Weights of a small image classifier.
Data: trained on pixel-art sprites of 400 made-up characters on tiled backdrops, 197500 training examples, 5.3 epochs.
Rows from block 7 of a small image classifier, named by matrix and row number. Rows with one number belong to one neuron. Each number is 128 + 32 x the weight over its row's rms, rounded and kept within 0 to 255. All counts start at 0.
After each neuron's rows are labels from the 100 images, of 14976, where the neuron reaches its largest size: "responds to" is what is common among them. Only what is clearly more common there than usual is listed. The data: pixel-art sprites of 400 made-up characters on tiled backdrops. In brackets: how many of the 100, against the usual share in percent.
# gate: MLP gate (model.blocks.7.mlp.gate.weight, 336x128), inputs 0-127
# fc1: MLP up (model.blocks.7.mlp.fc1.weight, 336x128), inputs 0-127
# fc2: MLP down (model.blocks.7.mlp.fc2.weight, 128x336, transposed), outputs 0-127

gate.282 [114 123 122 141  89 132 197  68 149  56 178 147 121 146  92 140 132 123 116 178  97 134 108 116  93  97 116 112 143 117 158 111 147 161 153 131  57 169  94 174 105 152  63 124 123 150 127 132  29  83 144 168 144 114 120  93 144 170 153 141  77 166  84 105 117  74 133 126 156  78 153  75 131 119 131 149 114 186 136  87 139 158 138 153  95 124 116 108 104  98 143 159 121 141 147 119 140  73  70 173 109  59 163 104 123 148 144 174 150  99 159 129 106 143  90 118 108 172 176 104 166 119 158  81 188 104 137 129]
fc1.282 [153 166 139  73 134  92  96 115  11 109  33 110 132 117 151 162 168  77 152 125 103 120 125 159 141 101 123 147 134 114 140 149 189 102 101  92 156 139 124 132 123 101 155 139 118 118  88 135 191 192 151  92 128 142 150 215 128 140 151 112 149 139 116 175  87 130 168  94 191 153 110  77 144 173  93 132 174 127 110 147 119 118 109 117 110 129  98  97 124 113 125 149 119 182  65 124 131 158 190  97 174 113 141 102 115 131  75 130 142 126  69 131 123 154 101 144 144 135  99 140 121 161 108 137  82 151  59 116]
fc2.282 [171 117 120 140 144 126 151 120 203 108 127 120  90 140 150 176 147  98  62 131 149 142 175  80 144 143 138 124 113  97  87  79 156  97 110 133 106 163 139  66 191 104 152 108 121 156 160 134  88 130 135 126 182 107  71 180  74 140 118 132 118 102  91 129 175  89 127 193 123 115 168 122 129 129 137 139 133 172 190 121  51 123 169 149 145  94  96 190 170 170 128  66 144  90 129  88 107 156 129 119 106 131  49 130 105 141 138 148 140 171  75 131 107 125 143 171 179 134 127 134  47 135 136 169 158 139 124 115]
responds to: orange (32 vs 8.3)

gate.281 [116 143 129 138 155 106  48  38  36 139 126 151  97 120 146 120 158 120 143 160  95 136 116 127 149  94  93  82 159 128 145 142 123  59 147 118 137 124 131 112 121 153 159 172 112  31 182 141 170 124 114 102 120 129 108 164 137  96 146 199 127 170 138 109 155 191 101 120 137 141 105 134 104  98 154 150 142 112  99 138 165 119 142 111 139 146  80 119 198 115 131 136 125 161 121 150 133 174 177 116 156  59 152 140 112 105  84 179  81 127  64 157 143 103 100 141  79 146  89 194  89 122 123 151 120 141 104 151]
fc1.281 [200 182 177 151 141 156 176 209 107  88 126 146 161  65 144 144 130 102 136 183 141 112 122 161 154 114 130 156 176 125  89 114 133 178 121  94 132 146 141 187  95  88 137  99 148 133 103 145  76 168  84 121  90 140 127 152 107 143 160 110  85 115 151 136  57 100 130 151 123 151  68  98 107 143  89  98 127 166 113 113 113 180 190  70 213  97  94 165 146 173  83 111 134 104 141 138 148 108 150 161 138 108  97 142 116 100 141 127  96  90 152  96  85 135 119 174 126 145 165 118 116 122  94 150 162 160 144  71]
fc2.281 [155 169  82 127 120 165 121 106 119 143 122  87 120 122 148 155  73 145 165 122 132 104 134 153 143 137 126 143 126 170 143 146 152 141 131 143 106 198 110 161 159 139 138 165 123 102 152  94 158 133 101 158 163 116 201  69 132 138 105 133 136  91 132 154 180 171 123 164 149  85  77 164  68  59 148  94 176 101 122 124  92 104 117 145 176 125 110 128 113 106  19 160  95 193 113 109 134 114 121 155  98 149  84 147 146 175 176 205 159 112 122 125 111 150 140 169 172 128 138 195 157  90 145 100 118  86  69 112]
responds to: large (78 vs 39.4)

gate.14 [127 129 147  52 140 190 187 128 141 170 147 118  74 152 163 143 129  98 158  89 135 132 163  96 171 179  86 109  45 138  97 149  89 152  64 140 164  97 147 122 120 118 125 116 100 126 169 154 120 155  73 128  91 125 189 114  81 125  70 131 185 137 171  91 182 142 126 152 120 129  82 124 143 132 108  94 106 133  99 134 118  69 191 142 139 139 149 127 154 187 129 113 112 111 107 122 105 106 125 117  96 123 138 178  91  80 146  50 183 129 151 142 121 102  75 102 135 165 125  96 118 129  74 164  98 135 112  81]
fc1.14 [127  77 102 112 133 174 166  77 171 163 153 115  93 182 156 152 120 137 141 101 135 115 181 118 163 199  92 163  80 170 132  95 111 159 125 149 168 102 113 161 155  91  87  74  95 149 161 169 171 151 136 175 120  95 191 180 108 157 104 110 188 128 182 123 191 168 137 141 104 115  61 150 110 155 157 117 142 118  89  87 173 111 151 125 158 135 129 166  75 169 150 138 101 115 109 137 135 154 140 169  91  76 124 137  94  83 113  69 130 145 157 135  91 109 107 110 103 173 135  88 154 105  80 112 148 110 125  89]
fc2.14 [121 193 123 143 111  88 133 141  85  70 138 141 119 164  62 104 113 148 119 146 111 137 162  99 151 119 129 124 124  89  63  80  95 102 161  70 158 174 159 118 152 117 131  68 137  72 104 121 182 112  96 155 129 109 132  83 128  99 168 115 150 128 138  98 109 117  74 142 130 161 163 142  92  77 175 149 162  96 139 120 111 172 180 137 115 141 104  67 108  62  91 121 158 114 168 110 145 121 164 164 160 204 115 112  99 150  99 153 109 114 129 131 110 170 141 158 149  48 106  89 149 100 182 157 154 152 131 201]
responds to: orange (33 vs 8.3)

gate.79 [102 130  71 112 119  86 175 104 147 151 121 103 190 124  96 140  95 121 117 194 146 122 107 178 153 156  96 130 129 126  95 112  91 134  96 152 185 139 133 128 132  50 126 170 145 156  88 116 119 135 124 108 119 145  81 134  83 148 148 154 119 172 104 122 162 125 148  69 141 168  92 136  95 147  92 136 160 120 146 139 124 137 143 104 150  76 159 134 172  78 128 144 145 183 161 157 148 114 113 105 145 161 127 139 121 169 160 254 105 175  42 112  83  77 135  73 141 145 156 105 138 107 148 107  70  91  87 128]
fc1.79 [129 108 126 143 110 192  79 131 123  94 115 136  26 128 128 130 176 107 147  74 143  98 144  94  81  71 157 108 110 121 125 169 162 165 157 133  79 143 125 117 146 188 154  91 113 117 130 172 139 110 138 145 120  99 169 114 153 109  98  69 143  78 184 131 150 146 138 138 139 100 162 166 180 127 197 119 100 193 109 127 146 158 145 112 129 172  72 115 132 170 186 116 146 103 122 118 140 135 124 159  84 103 118 130 148  73  85  59 147  53 170 131 151 135 139 158 116  87 137 170 135 107 122 176 119 166 165  85]
fc2.79 [119 138  92 167 167 155 136  96  81 158  85 196 156  77  82 110 127 139  60 140 118 106 187 105 178 117 116 127 122 113 150  80  98 139  73  93 137 191 155 103 160 108 136 155 120 113 168  98 140  42 101 139 101 130  61 201 137  84 106  99 114 152  82 116 150 132 150  69 118 147 116 134 111  91 121 198 103 116 102 146  73 128 131 126 101 168 180 167 179 155 101 112 127 118 152 144 147 132  81 100 123 144 113 113 157 113 108 164 119 173  95  66 147  89 142 132  88 128 123 140 171 116 118  88 116 165 100 162]
responds to: upper left (50 vs 25)

gate.168 [133  86  94  98 139 145 126 129 169 147 187 190 101  59  76 135  91 107 136 100 146 120 146 116 118 135 154 124 128  93 137 101 170 178  85 188 118 159  41 132  88 125  58 115  76 108  90 122  92 129 139 119 142 114 145  95 141 103 119 123 103 127 146 134 137 131 124 163 125  49  97 168 173 153 158 133 130  90 156 137  73 141 147 109 152 103 123 133 139  92 111 112 169 107 124 116 152 117  58 186 166 149 163 126  93 103 119 175 154 124 111 117 185 106 127 198 114 109  91  46 125 178 105  79 143  87 153 111]
fc1.168 [ 96  87 129 161 108 142 179 123 146 137  96 149 124 138 107 138  89 128 142 161 140  32 144 138 212 147  92 191  91 147 137 131 145 112 136 115 171 158  88 112 132 146 153 144 170  83  65 131 106 158 158 145 121 175 135 107 151 132 131 170  87 138  72 159 126 111 118 157  76 118  80 148 153  74 150 115 100  85 131 106 140  74 136 123 145  79 121 148 113 147 105 194 139 191 154  50 128 145 140 187  63 114  62  93 130 169 128  99  91 122 117 140 156 152  88  56 135 143 109 104 121 122 148 144 142 116  88 128]
fc2.168 [135 179 168 143 140 119 170 102 128 133 169 191 140 151  28  69 147 178 101  91 106 121 157 130  73 110 145 151 148 122  94 119 127 120  89 128 169  76 151 169 119 154 120  86 132 137 132  97 125  67 180 141 104 128  93 122 132 160 179  94 111 111  55 116 108 115 116 136 168  83 138 107 112 141 131  76 162 150 143 164 170 128 157 148  81 138 195 188  62 168 131 123 147 126 101 134 212 140 147 116 164 180 165 161 128  82 159 133  97 102 153 133 158  97 138 152 136  92 140 132 118 122  79  90 120 120 131  97]
responds to: orange (25 vs 8.3)

gate.334 [112 136 163 155 174 140 127 147  94  83 114  72 132  90  79 153 104 116 118 151 147  67 120  73 141 143 125  98  86  74 135 162 156 105  62 114  64 147 101 134 127 156 160 147 158 140 124 176 141 136 118 133 128  84 184  99  87 147 101 111 100 118 199 134  64 156 130 156 156 106 116  93  97  81 120 147 146 185 133  94 171 107 117 106 120 103 115  80 108 137 102  87 185  76 137  94 156  83 154 143 145  65 114 110 116  99 123 136  91 138 134  62 131 181  72 146 198 138 177  88 107 148 164 124 158 111 149 152]
fc1.334 [187  76  99 113 105  76 149  97 150 142 132 146 108 134 174  48 151 112 115 154  97 159 168 164 131 104 135 110 208 163  99 132 124 164 148  94 127 125 107  59 158  98 107 111 130 109  70  53 106 136 181  91 115 104 100 163 138  79 123 144 134 123  41 168 175 103  92 130 111  94 114 168 134 109 112 110 142 134 143 145 115 130 105 140 124  91  88 180 142 122 171 133 105  75 126 153 119 147 112  80 183 166 155 144 143 206 135 128 137 141 119 159 133 111 100 122  33 163 110 125 174 147 142 113 155 142 132 155]
fc2.334 [134 105 118 106 120 125 148 148 126 112 145 150 195 123  79 114 104 146 107 169 154 110 120 129 150 140 144 161 123 101 120 146 141 188 137 106 108 157 143 129 120 134 175  66 168 108 132 123 107 122 122  99 138  69 157 118 146 124 151  76 190 100  96  60  97  82 119 156 111 166 101  65  76 138 161 138 190 134 173 138 162 160 193 106  79 147  55 124 116 164 148 120 152 156  66  73 140 103 120 104  95 123  59  87 109 176 145 108  62 145 188 115 174 133 158 176 169 134 138 118 119 142 128 132 125 105 197 156]
responds to: large (100 vs 39.4)

gate.78 [ 58  89 216 154  71  98 111 164 102 134 160 219 153 106 102  82  74 149 106  56 131 126  77 158 103 103 128 161 185 119  79 136 155 139 151 119  88 130 146 166  86 154 185 156  74 116 190 148 123 159  94  85 154 130 125 164 149 101 127 104 110 133 160 141 115 126  87  89  89 111 136 119 106 182 154 105 177 145 113 127  89 134 123  91 153 170 114  99 130 115 131  89 125 149 153 119  60  89 156 140 138 176 104 125 102 107 138  97 157 123  95 148 104  88 110 142 144 110 186 164 103  88 139 156 137 123 131 146]
fc1.78 [129 112 182 159 118 127 111 110 148 182 113  63 157 138 108  86  47 136 176 147  98 213 139 151 170 121 139  91 166 106 117  79  88 135 154 115 133 148 114 175 119 152 142 168 125  93 130  75 108 121 155 150 129 185 108 168 123 119  95 111  98 126 132 143 181 111  55  90  97 114 109 175  86 110 175 122 179 133  77 133 119  67 123  51 137 113  92 102 154 136 154 108 130 147 166 121 144  77 153 101 108 118 103  84 117 177 146 117 142 124 141 166  96 114  93  99 140 181 187  96 107 130  83 127 183 136 155 128]
fc2.78 [ 87 118 126 140 146  96 136 102 146 126 161 121 191 154 112 128 129 163 138 128  98 174 116 191 124 100 142 150 127 158  98  92 148 158 105 107 163 156 120 159 110 123 137 183 171 123 137 138 108 117  74 141 135  95 119 160 139 102 163 128  96 142  83 120 200 123 129  86 167 120 143 124 171 182 139 135 189 142  82 107 144 145 125 159 157 103 137  61  83 163 130  91  35 135 150 111 154 200 182 114 183 115 122 117 143  90  93 110  40 136  93 183 171 117 114 164 107 169 113 121 180 110 102 130 150 176  80 165]
responds to: orange (35 vs 8.3); yellow (33 vs 8.5)

gate.107 [104  94 122 160  65 105 100 154 111 152 148 112 143 100 118  85  46 112 146 107 106 135 124 160 145 171  97 156 112 128  99 114 113 130  61 105 114 131 125 116 124 130 107  99 127  89 150 103 119 203  74 141 141 144 161 120 107  94 187 146 115 128 141 156 111 102 141  93 182  90 144 120 130 120 102 131 173 119 185 117 135 109 127 153  89 116  76 110  64 199 130  64 156 146 176 120 135 151  71  73 113 110 154  74 126 107 110  87 134 157 178 184 116 100 143  65 188 179 193 149 138 119 139 137 152 159  91 172]
fc1.107 [108 106 131  98 194 160 133 109  79  66 130 159 125 114 190 184 190 118 141 123 128  54 151  55 114 100 128  96 147 106 126 148 150 156 136 168 137 115 142 121 133 118 156 159  89 196  88 185 103  85 160 140 132 150  72 114 181 156  68 110 110 138 104 100 137 143 128 122 103 144 143 133 114 113 130 152  95  95  89 141 133 127 106 112 162 146 155 153 173  50 112 171 113  99 104 147 128 164 186 176 100 187 102 151 158 176 125 161 149 107  80  91 127 148 122 179  82  74  88 120 116  98 130 158 115  84 125 128]
fc2.107 [165 182 149 123 136 113 121 117 139  97 122 179  65 136 162 130  78 138  69 125 121 132 151 110 183  93 127 116 129 145 192 120 116 157 168 103 187  97 149 149 100 147 203 107  93 170 152  84 145 112 131 160 137 109  93 114  93 120  88 157 129 167 128 155 113 154  89  81 140 190 145 162  61 183 138 188  94  87 108 134 112 162 106 167 134 115  61 114  81 114  78  86 152 145  82 113 144 100 135 147 114 143  87 107 101  99 134 144 144 108 175  55 128 184  96 110 152 118 109 140 107 133 100 137  57  93 134 121]
responds to: orange (34 vs 8.3); yellow (30 vs 8.5)